From a checkpoint of a small image captioner.
Data: 145000 training examples, 1.8 epochs.
Rows from block 4 of the text decoder, named by matrix and row number. Each number is 200 + 20 x the weight over its row's rms, rounded and kept within 0 to 999. All counts start at 0. After the name is the row's rms in percent of the matrix's.
# v: attention value (decoder.blocks.4.attn.v.weight, 48x128), inputs 0-63
v.0,095,224,165,215,254,203,205,211,205,203,206,187,198,227,159,222,196,195,233,186,207,185,179,197,179,198,184,252,206,174,230,190,167,172,180,204,218,213,217,186,235,193,210,186,207,205,242,185,216,196,211,206,179,172,265,238,204,206,202,184,201,230,239,197,199
v.1,104,176,213,187,179,160,234,183,160,188,176,200,236,204,197,190,175,190,177,203,209,207,215,167,196,214,192,185,220,189,184,194,205,184,182,183,200,182,190,226,183,174,217,206,168,190,167,210,237,190,216,211,196,247,197,196,211,224,185,173,172,200,216,186,162
v.2,117,175,199,195,198,171,207,175,196,172,179,220,190,202,216,210,231,180,194,186,190,178,228,210,192,246,200,215,235,222,223,211,172,158,157,200,215,220,199,177,204,221,205,196,211,213,175,168,211,196,205,194,180,187,190,187,237,202,220,188,173,196,193,183,161
v.3,109,221,231,210,218,176,217,169,221,177,213,194,192,184,232,207,242,178,213,215,202,183,200,195,206,216,177,203,219,195,220,186,204,188,184,180,220,179,219,197,196,171,197,204,186,184,187,203,184,157,206,205,202,193,255,226,189,213,217,201,196,208,229,186,175
v.4,106,198,210,181,225,224,202,200,202,222,190,213,211,212,187,194,183,209,188,205,214,177,190,197,213,176,130,213,188,216,192,178,185,218,218,156,191,211,236,212,186,185,195,175,222,186,213,205,206,179,190,182,185,176,198,220,196,180,192,194,166,187,178,176,241
v.5,098,200,183,164,163,168,226,179,189,226,197,228,219,200,235,225,200,241,224,189,219,179,205,212,213,206,185,202,233,209,209,203,214,195,191,183,204,235,219,182,206,195,223,214,213,186,193,194,146,203,196,193,172,219,200,179,190,239,224,199,218,173,210,193,168
v.6,101,232,210,225,181,214,190,236,202,205,203,173,187,168,194,207,184,179,219,205,189,209,197,183,169,195,192,230,189,179,185,209,162,208,219,226,226,201,211,176,257,186,178,222,153,180,219,182,205,189,187,191,210,191,221,177,170,173,170,171,212,206,202,227,219
v.7,102,209,170,231,210,150,162,184,196,184,194,185,193,205,198,197,178,230,192,214,204,190,196,163,167,181,206,251,223,166,211,204,234,193,173,163,203,175,169,227,189,164,212,224,197,203,214,185,203,185,219,167,202,189,183,225,173,212,206,194,229,202,208,184,248
v.8,119,181,208,205,185,236,223,178,192,231,182,202,214,241,177,192,209,230,243,197,236,214,207,188,232,172,210,241,196,205,205,198,181,211,225,164,197,209,169,199,196,180,184,197,210,195,170,193,165,204,196,204,198,186,198,171,171,206,166,206,195,151,189,201,222
v.9,095,214,164,202,182,208,164,214,201,204,180,222,168,185,190,194,150,216,208,195,217,220,183,192,230,205,221,205,230,196,226,203,193,202,190,226,202,206,231,187,195,172,238,227,144,220,229,205,163,187,185,220,215,172,187,211,190,202,207,190,234,158,201,183,215
v.10,087,203,241,234,201,171,226,197,234,203,188,171,168,209,182,218,189,184,216,198,211,186,174,191,228,218,161,196,222,220,206,204,191,214,201,225,196,184,204,201,194,227,208,193,185,222,182,231,220,139,170,212,203,200,202,226,212,234,238,194,202,224,188,193,194
v.11,089,219,203,201,190,206,193,191,210,200,188,199,198,169,196,215,177,206,212,234,206,216,233,210,166,245,238,177,204,227,155,193,175,206,198,224,220,203,211,224,217,204,232,204,202,194,212,223,183,210,209,196,206,215,189,243,182,209,181,184,204,182,208,253,219
v.12,097,141,198,219,222,219,160,169,202,170,183,206,205,191,211,187,183,214,205,206,200,197,170,206,204,150,214,178,195,190,187,182,224,213,202,178,145,206,227,194,206,224,192,186,203,207,230,195,202,186,177,176,177,180,180,200,231,179,223,212,203,218,184,201,225
v.13,098,224,174,206,262,234,173,203,190,230,213,175,190,185,201,182,204,210,207,177,183,176,198,214,188,225,197,176,237,214,194,225,184,200,188,245,199,169,165,178,179,200,219,230,218,201,176,194,197,224,239,215,209,201,164,150,217,186,175,191,234,204,184,222,200
v.14,101,235,194,186,169,190,189,202,218,199,189,211,164,197,186,189,179,181,198,193,195,173,204,203,241,201,243,221,200,207,171,226,182,189,204,225,210,239,214,223,218,221,192,177,199,168,184,198,217,180,199,172,214,183,246,215,181,202,202,208,188,167,244,206,213
v.15,101,195,209,188,231,220,206,159,163,227,185,198,213,182,212,192,198,181,193,216,170,219,212,172,146,194,260,185,250,225,195,194,216,195,172,238,217,235,195,192,166,187,195,241,208,209,183,223,216,174,209,197,192,207,211,187,184,179,197,198,206,178,187,207,207
v.16,104,215,223,199,158,209,194,239,217,190,231,207,196,217,196,188,217,173,195,197,190,221,201,229,188,243,211,212,187,204,219,179,188,207,194,214,211,214,200,185,202,209,187,176,180,178,204,207,219,201,209,252,220,190,208,235,176,215,214,251,180,195,198,167,198
v.17,109,214,159,210,207,244,198,188,213,218,195,175,222,175,188,208,189,185,204,179,197,198,179,237,173,201,200,208,212,220,214,184,196,188,221,192,183,210,159,158,209,206,214,173,191,209,213,201,235,206,189,216,211,233,199,167,200,197,227,216,186,181,208,194,226
v.18,093,199,208,222,171,218,219,200,214,190,224,221,190,212,218,215,228,248,189,176,215,194,196,209,204,174,234,184,230,189,205,204,208,237,209,235,175,220,203,183,193,203,189,224,201,199,182,221,212,185,220,199,212,191,193,182,199,184,199,202,190,212,205,196,206
v.19,103,190,192,210,177,178,237,203,199,188,186,221,170,202,200,182,191,153,199,196,220,208,217,155,178,235,212,162,193,216,186,197,196,196,197,211,218,205,190,178,231,175,219,207,209,189,211,212,193,222,212,213,183,207,175,174,184,158,168,175,221,173,207,192,202
v.20,094,222,224,237,210,177,205,164,212,206,208,181,225,205,196,193,238,161,186,209,220,235,249,204,208,229,204,195,224,233,195,217,180,205,181,196,218,191,211,181,196,205,200,230,176,185,210,206,201,242,236,237,218,178,211,183,208,200,192,139,185,210,197,210,188
v.21,113,203,186,212,151,158,198,201,235,165,195,214,202,212,173,206,186,207,249,215,224,226,206,175,229,206,226,158,195,194,179,183,219,204,205,208,204,221,239,198,205,197,220,205,202,159,206,163,179,206,228,180,200,215,209,210,179,210,221,193,251,190,187,180,225
v.22,107,184,164,183,206,228,192,203,197,195,174,204,188,225,198,200,199,207,205,173,191,178,198,197,209,212,236,162,208,205,222,213,198,227,180,202,155,193,205,222,204,176,169,205,243,229,185,138,219,217,193,164,187,208,170,193,239,188,188,226,184,234,190,190,173
v.23,085,212,168,173,189,196,215,219,189,222,233,227,187,188,219,169,194,224,203,168,200,164,181,202,208,228,189,241,185,192,176,220,224,214,198,195,153,190,192,203,198,192,183,219,213,231,212,197,178,234,186,193,205,208,172,185,182,200,178,174,202,196,187,193,197
v.24,088,207,215,231,212,187,206,211,194,166,197,175,192,247,211,209,223,232,192,189,208,207,215,204,224,198,215,194,203,213,178,222,202,192,197,210,201,228,245,211,215,212,199,186,213,233,212,178,217,210,183,225,179,202,204,203,181,215,219,219,171,240,206,184,214
v.25,102,218,193,219,245,221,181,184,199,192,195,185,218,209,163,197,191,190,200,178,188,176,206,203,203,195,199,240,214,214,210,206,188,164,201,218,220,227,177,215,212,192,158,187,194,186,201,203,224,161,212,246,229,190,232,187,162,203,178,189,178,226,190,209,206
v.26,121,173,204,185,204,197,223,172,172,204,182,199,214,219,211,179,227,208,140,192,224,208,197,185,198,168,182,187,177,168,199,191,222,205,214,166,203,197,174,170,209,157,161,169,211,187,182,187,200,190,205,165,172,197,221,199,200,167,186,226,188,209,226,173,178
v.27,088,197,220,204,181,208,220,181,214,244,203,184,196,215,206,223,192,217,238,200,202,168,203,209,226,173,163,187,147,225,165,192,203,233,222,204,211,198,201,182,175,203,190,175,215,192,190,244,237,208,179,206,199,208,190,156,192,200,198,185,209,154,201,193,197
v.28,107,200,207,195,232,239,194,209,191,178,205,199,175,202,227,217,212,177,166,175,175,201,196,193,244,193,236,212,235,236,225,221,200,200,211,221,219,222,209,177,194,208,183,205,204,211,196,162,226,181,192,192,218,199,192,167,202,192,213,227,193,219,195,229,162
v.29,095,211,191,210,188,165,193,225,204,199,202,206,223,207,183,206,222,189,244,193,193,224,177,191,196,188,243,210,228,193,209,180,234,183,179,213,182,211,216,200,195,224,216,192,190,182,201,186,203,201,195,170,207,211,197,201,218,180,224,216,202,198,186,176,201
v.30,085,192,207,243,207,177,209,192,195,213,224,202,194,189,217,195,228,200,216,232,184,209,208,154,194,208,183,197,209,212,188,198,238,226,198,183,211,200,194,213,209,192,207,229,167,238,236,209,215,184,207,211,216,200,221,199,131,242,201,204,227,229,207,180,181
v.31,091,198,182,188,240,237,192,209,192,209,187,188,160,205,201,186,194,221,177,208,231,203,251,218,186,223,240,186,195,225,198,227,203,184,194,214,186,206,178,176,233,232,172,199,192,185,175,183,203,184,205,206,197,209,188,158,189,185,189,197,236,223,227,195,213
v.32,098,184,202,193,184,164,191,164,217,194,225,200,196,226,215,232,189,215,193,227,186,167,226,193,225,207,191,174,150,189,153,206,200,213,185,201,187,212,231,208,191,209,205,197,205,197,223,197,233,210,193,164,201,206,205,196,194,212,209,197,220,227,214,206,165
v.33,098,189,217,210,215,184,189,208,176,206,167,188,205,181,209,187,183,179,206,210,199,255,186,192,220,198,210,154,206,179,171,212,213,197,211,205,196,200,197,188,197,191,221,202,214,192,182,168,199,164,206,179,179,181,206,200,241,209,197,190,187,177,174,218,193
v.34,110,180,169,205,204,178,238,216,218,215,225,199,197,209,179,186,189,175,186,192,197,213,178,203,229,217,200,198,208,202,199,190,250,200,186,165,197,178,212,201,205,154,197,236,163,218,219,175,198,204,206,191,224,199,184,198,186,199,210,170,212,191,215,144,201
v.35,089,204,197,232,179,224,192,196,205,176,185,193,181,209,203,193,169,174,224,204,213,193,219,184,179,213,217,197,210,195,212,175,172,256,173,216,203,181,233,221,212,208,225,189,178,225,207,234,193,167,231,212,211,198,193,194,208,178,186,198,201,238,203,189,209
v.36,106,206,185,159,211,220,179,187,196,199,179,171,206,192,160,234,220,217,184,175,204,196,190,190,185,210,213,198,189,209,155,209,203,238,197,227,190,209,171,205,232,184,198,178,223,201,204,201,223,209,201,182,180,187,204,189,188,193,194,191,195,222,196,231,213
v.37,095,204,216,180,189,196,187,154,190,196,216,217,207,178,203,208,205,212,198,191,179,172,205,233,187,210,231,226,218,215,157,207,229,201,205,211,202,192,194,220,170,180,193,194,188,178,191,196,226,215,177,157,223,192,151,205,179,227,244,205,224,158,212,213,203
v.38,093,209,206,251,173,151,216,195,177,194,183,220,171,199,208,159,203,191,203,213,248,241,223,181,212,186,206,191,230,211,194,214,218,212,185,200,194,188,190,245,194,185,204,207,190,203,184,178,190,192,221,176,226,206,190,186,211,196,208,181,204,213,198,152,227
v.39,117,201,166,182,174,164,186,244,215,222,219,199,200,228,225,210,230,217,224,203,222,180,208,210,203,195,197,204,202,160,206,183,222,218,171,180,184,169,192,206,203,204,187,221,221,211,209,206,183,244,192,200,218,199,180,190,204,244,231,154,232,188,173,200,171
v.40,102,188,189,216,214,189,232,166,152,184,187,176,192,185,173,175,203,150,192,205,203,227,167,197,198,182,228,194,230,197,205,219,180,204,210,214,204,194,209,191,198,165,187,193,165,219,179,196,196,198,196,238,227,194,188,188,199,172,205,175,222,210,204,161,224
v.41,104,213,221,207,169,196,210,199,190,200,144,169,196,219,236,166,172,171,231,214,225,211,177,189,201,157,248,206,210,208,192,216,193,208,180,183,206,195,235,219,190,177,202,204,162,210,165,206,173,212,199,198,202,161,191,210,215,230,179,186,200,176,191,203,214
v.42,091,186,214,213,179,196,197,228,228,192,192,220,216,218,215,194,214,195,201,191,225,218,222,187,169,202,170,163,187,213,228,162,227,224,161,199,223,214,210,194,205,228,208,225,218,184,199,231,175,192,186,167,166,211,171,193,158,202,215,187,188,172,156,166,241
v.43,087,202,201,200,197,220,169,196,200,196,196,188,187,209,190,241,210,197,179,211,208,224,201,234,196,207,222,171,212,220,155,203,187,195,202,220,166,209,218,163,192,262,192,201,190,187,197,174,219,198,216,243,221,186,221,183,172,209,194,199,231,175,193,196,198
v.44,097,207,189,163,210,205,215,217,192,244,198,192,185,201,201,243,176,235,208,196,217,196,195,230,239,223,185,206,170,228,185,210,189,196,225,200,184,194,212,224,176,214,219,196,221,227,179,208,230,197,203,179,198,189,204,220,157,209,188,227,221,192,170,186,231
v.45,089,195,173,187,220,201,177,197,203,210,187,212,201,216,175,191,198,169,193,211,214,221,197,210,211,211,195,228,229,190,219,214,149,165,172,209,238,187,211,216,198,163,183,186,179,201,233,218,140,224,194,228,213,162,203,182,219,215,183,193,243,225,214,209,209
v.46,114,177,209,176,188,215,192,178,186,194,205,230,202,192,198,213,184,219,187,200,200,206,193,212,190,165,210,186,232,186,191,188,201,166,166,207,206,229,209,209,179,178,207,181,195,194,161,194,182,210,223,157,242,159,197,203,179,187,196,226,227,188,243,209,202
v.47,085,191,213,184,197,225,193,228,200,215,246,164,193,205,187,225,214,185,194,205,190,214,170,184,192,193,231,166,190,202,187,170,189,149,212,225,163,168,191,179,192,242,199,173,210,230,169,211,186,196,193,191,168,216,191,189,209,201,201,222,178,208,190,193,184